Rows from block 3 of a small image classifier, named by matrix and row number. Rows with one number within an expert belong to one neuron, the router's apart. Each number is 200 + 30 x the weight over its row's rms, rounded and kept within 0 to 999. All counts start at 0. After the name is the row's rms in percent of the matrix's.
Before each expert's rows are labels from the 100 images, of 14976, where the router gives the expert most weight on average: "responds to" is what is common among them. Only what is clearly more common there than usual is listed. The data: patchworks of several textures. In brackets: how many of the 100.
# router: router (model.blocks.3.mlp.router.weight, 16x256), inputs 0-255
# gate: expert gate (model.blocks.3.mlp.gate, 16x64x256), inputs 0-255
# up: expert up (model.blocks.3.mlp.up, 16x64x256), inputs 0-255
# down: expert down (model.blocks.3.mlp.down, 16x256x64, transposed), outputs 0-255

# expert 9
responds to: patches: five (54)
router.9,110,160,203,201,181,224,159,183,198,215,190,199,220,127,192,235,245,194,219,225,248,212,193,221,203,182,188,191,200,174,153,189,203,187,166,219,236,197,225,205,160,208,141,184,142,174,210,234,220,244,191,137,185,223,224,243,235,268,173,186,166,211,212,209,179,281,244,198,146,184,186,139,165,225,250,216,219,166,219,225,232,171,201,209,242,169,211,156,212,227,175,210,219,211,208,197,179,185,234,220,225,197,257,170,244,229,175,174,174,227,205,189,237,213,223,236,210,232,202,215,184,227,241,181,174,220,186,214,224,164,155,184,195,220,224,222,201,182,227,193,221,165,145,242,195,228,162,218,214,219,182,179,192,176,192,199,174,175,194,221,153,175,231,176,188,195,194,193,239,260,213,217,209,201,258,170,149,157,201,148,207,192,224,209,257,227,151,200,195,194,153,202,201,208,169,152,239,241,160,206,196,203,174,171,204,184,170,224,185,245,153,213,177,243,138,160,202,195,165,235,222,181,186,205,180,185,223,135,155,154,170,170,163,149,214,231,215,162,198,110,152,212,195,220,227,152,199,249,156,228,244,194,162,155,169,185,225
gate.0,101,199,215,171,243,242,142,216,192,173,179,180,168,204,223,226,184,195,203,207,215,204,198,207,222,193,182,186,164,235,190,218,220,218,156,181,173,219,192,216,175,249,226,204,188,162,195,158,168,143,162,162,189,162,163,212,260,236,177,209,181,130,219,187,171,227,174,199,148,201,168,199,219,203,185,177,202,139,209,253,172,166,113,175,215,177,236,188,187,195,227,143,218,241,201,222,123,158,230,169,170,188,197,237,229,193,217,196,165,145,246,193,196,171,236,152,205,227,225,192,179,193,181,211,162,195,240,178,166,156,199,116,200,209,238,207,190,240,171,212,193,202,208,171,157,160,206,187,197,221,177,178,199,211,270,185,183,163,219,212,188,162,241,173,198,195,161,190,199,207,175,225,187,154,198,196,186,162,159,217,206,208,212,219,167,167,179,228,131,205,186,188,195,214,154,205,241,175,160,213,226,186,266,181,247,162,166,218,211,255,239,176,196,185,171,170,166,182,201,212,232,220,134,205,196,251,215,155,204,205,232,203,181,136,170,231,162,194,159,207,172,152,173,210,217,185,232,170,213,149,190,260,158,152,162,240,218
up.0,100,173,172,214,147,143,236,187,181,251,211,194,263,194,163,230,215,221,184,210,203,201,213,190,154,232,235,174,218,163,213,196,212,183,220,180,218,161,181,173,211,166,227,180,219,220,229,241,200,229,228,250,201,246,224,180,122,152,227,207,220,254,183,214,228,215,242,211,231,162,236,221,178,219,243,190,201,275,186,155,244,202,259,153,192,239,189,196,186,234,175,244,178,182,172,201,277,223,159,233,218,178,233,188,193,199,184,184,284,222,202,196,220,224,177,259,183,189,176,229,240,247,206,203,195,206,156,199,242,223,196,224,206,182,164,219,196,139,243,182,203,193,206,230,236,246,213,197,197,154,180,208,227,181,102,220,218,249,165,165,208,225,160,213,217,223,236,190,207,159,254,200,229,275,225,238,233,213,197,200,193,172,200,184,184,228,257,200,226,182,200,198,184,173,234,175,170,192,225,259,179,207,174,229,158,195,226,186,201,191,168,228,203,183,210,223,217,215,221,234,189,168,276,197,202,188,203,205,218,182,167,209,211,233,231,163,244,221,205,222,219,225,209,170,195,220,119,203,210,256,226,153,220,216,215,188,206
down.0,105,229,228,199,178,215,203,230,220,229,210,232,200,177,182,200,183,161,222,220,247,187,223,268,213,207,225,218,224,197,184,157,166,135,187,187,177,205,203,239,162,161,205,193,198,218,198,213,178,171,208,204,216,199,218,250,234,217,138,227,118,182,205,148,180,230,238,171,203,190,200,211,229,172,200,202,197,197,198,227,265,182,185,179,214,196,152,136,130,229,210,218,225,219,165,169,184,177,219,185,170,227,223,203,168,158,185,213,230,193,177,217,156,203,183,190,215,194,202,175,211,176,177,178,172,194,230,213,152,172,203,197,222,216,155,219,162,253,224,252,159,152,214,217,129,197,251,212,248,165,203,193,162,164,200,250,227,220,203,187,279,244,224,242,240,230,178,224,176,182,202,262,213,198,145,182,180,178,177,176,157,231,167,202,190,216,145,195,201,151,191,134,199,294,238,164,229,157,175,180,226,184,200,180,144,187,202,203,243,195,213,217,193,250,212,175,247,200,218,211,209,208,201,222,237,185,131,210,163,162,214,222,231,250,206,205,164,216,221,208,168,191,190,189,237,195,208,230,225,178,256,207,154,190,243,242,255

# expert 4
responds to: patches: two (70)
router.4,100,124,169,185,189,201,252,145,226,201,225,160,217,208,204,233,163,271,153,194,225,178,230,156,241,220,223,256,196,188,142,215,235,220,159,198,168,171,192,208,243,200,215,172,227,213,216,233,197,188,187,171,172,234,171,239,133,179,220,156,152,161,188,152,215,187,198,231,156,199,193,242,168,183,207,245,232,225,185,167,226,186,217,188,186,195,163,155,184,186,171,182,171,206,174,228,162,201,213,198,201,212,213,145,163,167,199,143,256,158,216,188,255,146,176,176,160,183,233,250,241,185,253,172,169,190,159,200,199,162,142,208,218,228,222,210,151,216,233,202,170,201,194,198,197,129,218,253,195,228,231,218,220,228,198,151,198,193,223,244,213,210,202,182,238,196,239,172,197,156,245,206,168,225,229,190,230,197,151,237,215,180,204,197,193,187,258,249,217,166,184,209,161,199,194,178,212,164,190,205,188,172,179,236,221,182,197,197,199,211,235,235,203,253,183,150,197,193,189,193,238,239,236,215,219,241,246,192,206,151,176,219,256,206,224,173,230,221,163,166,220,201,200,156,175,230,197,160,225,175,227,188,172,121,200,250,213
gate.0,133,201,184,214,185,200,204,239,174,198,203,227,236,222,218,213,189,259,196,195,238,176,225,214,186,246,196,156,186,213,185,228,256,216,191,176,204,168,204,166,222,145,222,219,198,239,281,177,198,260,135,219,208,171,211,225,177,185,197,227,207,206,207,120,142,235,269,200,164,161,238,251,153,250,170,214,203,200,241,256,205,186,186,168,238,248,222,224,190,204,213,196,209,222,168,242,207,166,210,228,201,253,247,220,249,167,191,233,195,247,200,202,204,198,172,241,205,235,187,218,175,229,181,182,238,219,222,164,206,245,225,119,192,190,187,218,192,193,229,218,205,235,235,222,262,192,217,195,197,187,129,237,173,229,203,227,259,219,208,175,171,152,209,221,263,209,193,148,183,165,199,191,210,182,200,273,247,167,185,214,203,216,197,252,230,150,182,196,221,188,209,231,213,160,183,194,243,194,252,308,193,207,196,204,209,214,215,205,245,236,167,158,210,199,205,196,209,224,187,181,202,197,175,210,201,232,196,228,169,165,181,192,216,169,196,268,154,209,217,172,220,138,190,213,193,209,238,203,211,240,218,194,189,181,215,240,161
up.0,121,227,134,129,234,224,244,202,130,167,188,201,196,160,200,173,213,180,224,198,181,185,188,213,188,164,224,245,203,160,263,230,222,173,251,193,192,188,160,178,128,182,210,145,240,212,154,226,222,174,222,215,203,177,243,190,215,217,229,231,210,222,165,210,187,199,199,196,238,195,207,205,194,191,255,179,181,249,225,178,226,171,195,241,182,156,201,240,212,203,207,202,211,169,172,248,215,289,168,215,230,207,161,183,205,210,184,220,214,214,197,162,177,253,167,244,209,217,223,163,225,160,192,234,261,240,206,184,204,233,206,265,228,227,185,191,229,166,257,208,197,187,171,206,247,198,171,224,226,190,228,187,193,169,214,171,217,225,155,218,220,214,172,219,209,215,212,201,222,228,143,196,213,210,169,211,225,199,227,186,187,180,245,172,218,169,183,270,188,211,213,232,172,146,205,152,154,224,173,217,182,174,205,215,204,172,239,184,159,188,187,222,194,186,163,260,184,219,181,260,264,223,237,225,232,171,200,165,222,196,241,193,267,224,249,176,219,177,200,238,238,214,166,185,214,214,112,205,148,218,211,223,233,240,211,147,189
down.0,124,200,179,150,195,199,204,206,173,220,164,157,223,214,203,180,215,222,165,215,267,205,201,192,188,198,236,187,224,200,181,162,195,234,185,175,203,207,216,171,212,224,226,147,256,143,223,184,135,202,174,223,158,199,199,267,206,161,248,191,209,221,201,187,208,197,197,222,191,164,222,183,189,184,197,162,221,206,261,285,204,138,166,179,218,213,206,229,166,193,215,214,195,205,227,234,156,186,188,235,228,182,241,224,195,138,190,176,218,169,218,225,222,172,199,203,180,188,206,278,194,224,195,181,177,219,203,224,165,183,162,146,156,204,233,288,188,138,205,150,166,162,176,224,220,188,224,189,194,227,169,199,165,187,186,155,190,142,242,222,170,169,219,161,221,194,181,230,151,200,231,214,185,212,208,196,209,131,162,199,202,170,216,242,166,112,209,228,220,202,175,138,178,142,175,206,242,190,179,234,214,200,165,209,183,172,160,189,225,266,211,241,188,166,124,169,204,213,193,244,212,226,190,179,157,261,228,157,193,178,188,211,189,169,139,227,183,209,212,196,189,159,233,182,193,232,211,182,182,163,212,195,197,162,182,249,236

# expert 2
responds to: patches: two (66)
router.2,090,274,141,170,190,202,241,256,148,238,145,171,208,189,221,186,178,215,253,162,269,189,121,195,195,217,227,176,242,197,245,232,205,180,221,172,189,210,245,177,211,216,176,177,233,196,186,188,210,220,181,237,226,179,227,168,192,170,198,197,189,243,158,230,233,208,255,161,259,163,164,180,275,196,196,201,206,208,222,190,229,146,232,192,215,200,203,224,208,288,243,229,202,164,209,199,216,225,180,204,204,142,190,234,214,225,131,241,181,212,221,184,182,170,238,275,219,229,174,163,195,234,190,165,214,151,202,184,237,243,227,168,173,237,204,210,230,204,224,211,185,219,219,250,206,192,175,199,177,175,185,192,178,189,188,198,293,217,162,233,182,193,170,215,177,178,203,229,162,171,171,249,186,192,177,167,216,201,208,257,257,222,249,140,201,226,157,161,193,203,196,208,229,214,189,192,189,195,212,187,227,235,219,260,141,213,208,180,203,211,205,222,196,189,225,236,138,226,194,235,197,234,211,225,227,166,203,179,227,196,165,202,188,248,208,221,180,225,277,240,205,203,226,196,207,193,171,194,217,224,244,190,216,175,192,202,229
gate.0,137,201,139,168,210,186,217,194,225,197,194,209,193,251,179,163,210,263,183,192,228,144,249,182,180,213,212,175,190,264,189,183,237,203,219,139,228,223,225,219,225,240,267,181,254,198,222,186,170,174,153,239,165,192,196,197,192,157,213,224,161,142,184,169,221,231,220,194,191,183,203,253,182,242,191,210,261,262,229,205,194,175,141,110,195,208,197,178,186,235,184,124,206,169,190,221,225,160,229,219,221,190,244,173,223,196,187,205,189,173,156,222,170,173,196,216,171,183,205,187,220,232,194,183,191,176,166,153,222,191,227,175,197,236,159,219,139,182,159,149,199,222,214,246,177,273,241,167,133,172,168,173,212,213,193,225,201,205,197,225,179,187,220,192,205,200,198,164,172,149,222,212,170,160,178,207,215,180,160,231,252,192,220,186,164,210,212,186,197,169,174,191,191,180,241,218,223,170,154,287,211,191,261,218,208,155,217,207,194,211,223,170,199,214,231,210,173,199,217,231,249,235,200,185,227,214,185,239,216,219,231,226,216,246,226,208,234,220,223,188,217,162,196,173,167,199,191,207,276,231,172,244,144,155,185,234,194
up.0,129,212,156,189,197,189,191,220,227,177,225,150,192,246,200,178,202,180,218,135,214,183,212,230,216,217,250,181,168,156,210,222,215,214,171,151,141,239,206,186,217,210,192,261,203,270,245,127,155,223,183,223,195,202,250,162,171,165,173,234,194,196,164,173,204,221,229,193,203,180,254,212,253,192,161,227,203,235,215,250,252,192,182,131,218,222,196,163,197,228,186,169,230,202,198,224,217,184,147,182,155,189,189,204,190,145,200,227,298,192,160,183,232,159,235,187,207,184,254,159,207,193,182,159,164,166,212,158,209,188,186,198,186,212,218,204,254,217,131,190,209,197,211,255,148,222,205,186,204,165,199,168,173,218,187,225,229,200,226,250,176,145,203,213,205,178,169,204,194,142,237,182,131,175,184,187,198,173,152,251,165,218,183,182,175,220,203,238,183,204,197,217,212,209,205,206,233,184,224,213,202,173,246,225,170,170,225,204,226,232,232,214,231,162,242,183,171,167,168,204,236,241,191,186,198,194,204,176,185,256,238,242,180,248,226,208,206,272,175,222,165,165,199,192,218,187,200,224,233,171,226,251,154,164,221,225,231
down.0,126,167,278,196,209,239,193,206,205,230,200,224,210,153,178,238,200,205,162,242,235,261,171,192,172,196,148,228,259,188,159,162,186,145,207,224,188,185,147,194,169,248,147,202,148,190,165,211,193,165,264,162,223,211,124,146,187,170,165,192,175,186,196,224,188,243,179,214,154,202,217,199,262,205,203,217,191,207,168,165,225,216,190,175,269,189,235,169,213,214,212,229,201,175,219,168,191,139,205,208,171,186,173,251,172,159,158,214,230,219,261,239,221,204,173,215,174,159,170,178,163,218,185,201,154,137,177,176,196,153,217,210,220,182,171,216,246,214,235,210,226,224,171,181,194,191,145,210,219,131,207,182,216,165,187,232,184,221,232,193,229,217,220,238,210,186,204,215,216,229,189,184,239,221,208,200,151,220,209,222,150,196,225,210,228,218,157,214,202,206,188,194,201,244,191,172,246,232,234,238,218,255,188,219,197,202,153,176,173,148,249,169,196,177,186,194,212,213,233,206,145,171,246,167,157,215,211,208,186,172,175,255,175,218,159,180,178,207,172,224,216,247,205,249,207,186,233,165,262,222,255,176,232,172,181,211,204

# expert 6
responds to: patches: two (52)
router.6,097,163,179,195,205,219,209,205,235,151,176,171,206,193,194,226,196,139,230,214,167,179,178,234,174,228,258,251,239,187,172,224,184,199,228,183,273,203,187,131,218,226,173,220,176,195,214,212,195,237,177,229,253,243,175,253,224,224,191,220,222,205,205,201,151,185,173,189,144,235,273,187,180,162,235,230,200,179,200,243,170,187,176,219,230,227,204,197,231,183,229,212,248,183,184,214,231,214,239,200,168,250,251,217,213,175,222,154,178,211,218,241,229,181,193,173,222,172,180,151,160,190,186,208,234,274,176,177,211,198,226,230,163,187,212,199,183,202,180,154,249,225,185,217,241,171,182,161,268,229,187,262,203,206,213,231,167,178,208,208,219,218,178,241,152,221,139,186,269,246,205,197,213,217,183,197,181,207,242,173,177,215,188,267,231,220,166,177,207,173,249,242,206,232,190,236,259,261,258,202,186,220,196,169,194,156,177,206,180,171,175,187,200,222,208,145,239,230,174,179,300,196,176,172,119,197,201,170,218,215,176,168,207,186,232,177,175,216,167,183,210,171,196,222,237,182,176,214,200,192,182,204,190,180,229,215,198
gate.0,104,199,217,210,192,180,216,218,157,183,237,231,229,160,213,229,231,241,205,189,250,165,171,195,224,172,181,210,236,193,195,237,185,188,223,226,184,189,193,243,200,193,169,212,188,213,202,240,276,215,218,207,227,173,230,184,202,165,204,185,155,217,208,220,298,213,230,152,224,174,142,190,192,213,258,197,247,206,152,158,231,216,245,218,140,171,163,216,161,273,166,205,155,240,165,185,204,239,179,178,195,176,177,153,156,177,164,209,197,186,197,166,212,221,203,212,168,181,230,195,210,219,226,205,170,127,151,226,206,196,219,181,204,209,176,158,185,212,202,241,202,217,162,201,173,165,166,254,204,227,176,171,237,193,172,157,193,191,157,213,158,186,224,175,177,195,234,206,188,162,245,220,220,166,190,164,206,200,209,159,242,166,213,145,210,172,185,228,182,236,145,224,220,205,161,159,182,140,206,179,196,175,165,261,221,199,216,147,192,190,238,178,182,184,164,217,193,165,205,203,160,240,205,233,257,160,246,196,148,221,178,226,166,192,196,176,224,140,223,184,249,278,209,184,218,223,217,202,196,231,208,195,183,216,163,118,229
up.0,082,189,257,184,176,211,210,211,162,155,149,217,178,201,227,215,218,162,153,225,193,204,239,155,252,171,137,191,192,190,184,218,227,226,202,201,196,158,165,243,199,195,194,166,178,200,188,213,193,224,208,213,166,192,200,247,228,229,204,169,183,229,251,226,242,134,208,201,220,181,139,189,181,176,197,140,242,135,171,198,230,241,207,206,155,159,176,225,120,148,178,174,183,207,218,194,203,241,214,235,239,209,237,133,201,212,190,209,158,191,209,163,204,223,128,203,208,197,158,228,182,210,152,173,180,205,191,261,246,208,179,222,218,207,175,152,197,173,192,220,182,183,194,157,221,186,215,221,147,186,194,182,206,153,256,105,214,144,172,181,191,241,220,171,201,205,221,181,196,200,232,253,190,187,221,186,229,187,185,176,232,227,247,191,197,215,206,204,227,186,164,195,227,246,208,181,237,213,174,148,169,208,178,169,214,266,207,177,203,192,177,192,196,235,216,170,211,193,200,203,167,200,213,223,186,135,187,241,188,202,197,170,229,137,188,199,200,174,202,127,258,202,203,146,195,182,223,232,133,258,203,163,184,245,177,195,232
down.0,088,136,187,179,205,200,171,113,241,220,178,208,210,216,198,204,191,227,151,210,150,232,230,179,163,247,156,256,139,185,187,186,182,166,197,207,187,166,166,225,158,169,225,225,174,196,221,198,175,189,242,181,190,226,224,232,151,240,202,193,211,193,196,200,238,180,192,245,226,200,216,225,208,258,184,148,187,164,202,220,199,175,187,177,198,186,210,179,236,214,197,209,233,220,206,165,209,169,204,172,159,162,161,197,174,152,217,200,226,138,245,149,220,222,221,166,210,186,211,243,207,148,195,168,170,156,234,256,165,236,181,145,137,210,216,223,210,222,215,249,235,155,224,180,207,207,256,192,236,188,245,238,185,193,211,217,208,231,217,163,239,192,196,193,235,199,238,264,121,223,114,235,203,255,171,210,227,151,159,192,168,195,217,195,193,230,168,236,196,194,168,150,198,210,209,200,218,202,175,179,231,190,237,198,218,194,204,212,184,248,156,232,181,244,258,182,201,224,251,181,182,214,212,200,191,222,168,223,217,198,219,207,240,171,181,201,243,230,196,213,206,181,194,129,201,242,153,204,155,184,218,183,211,188,265,246,224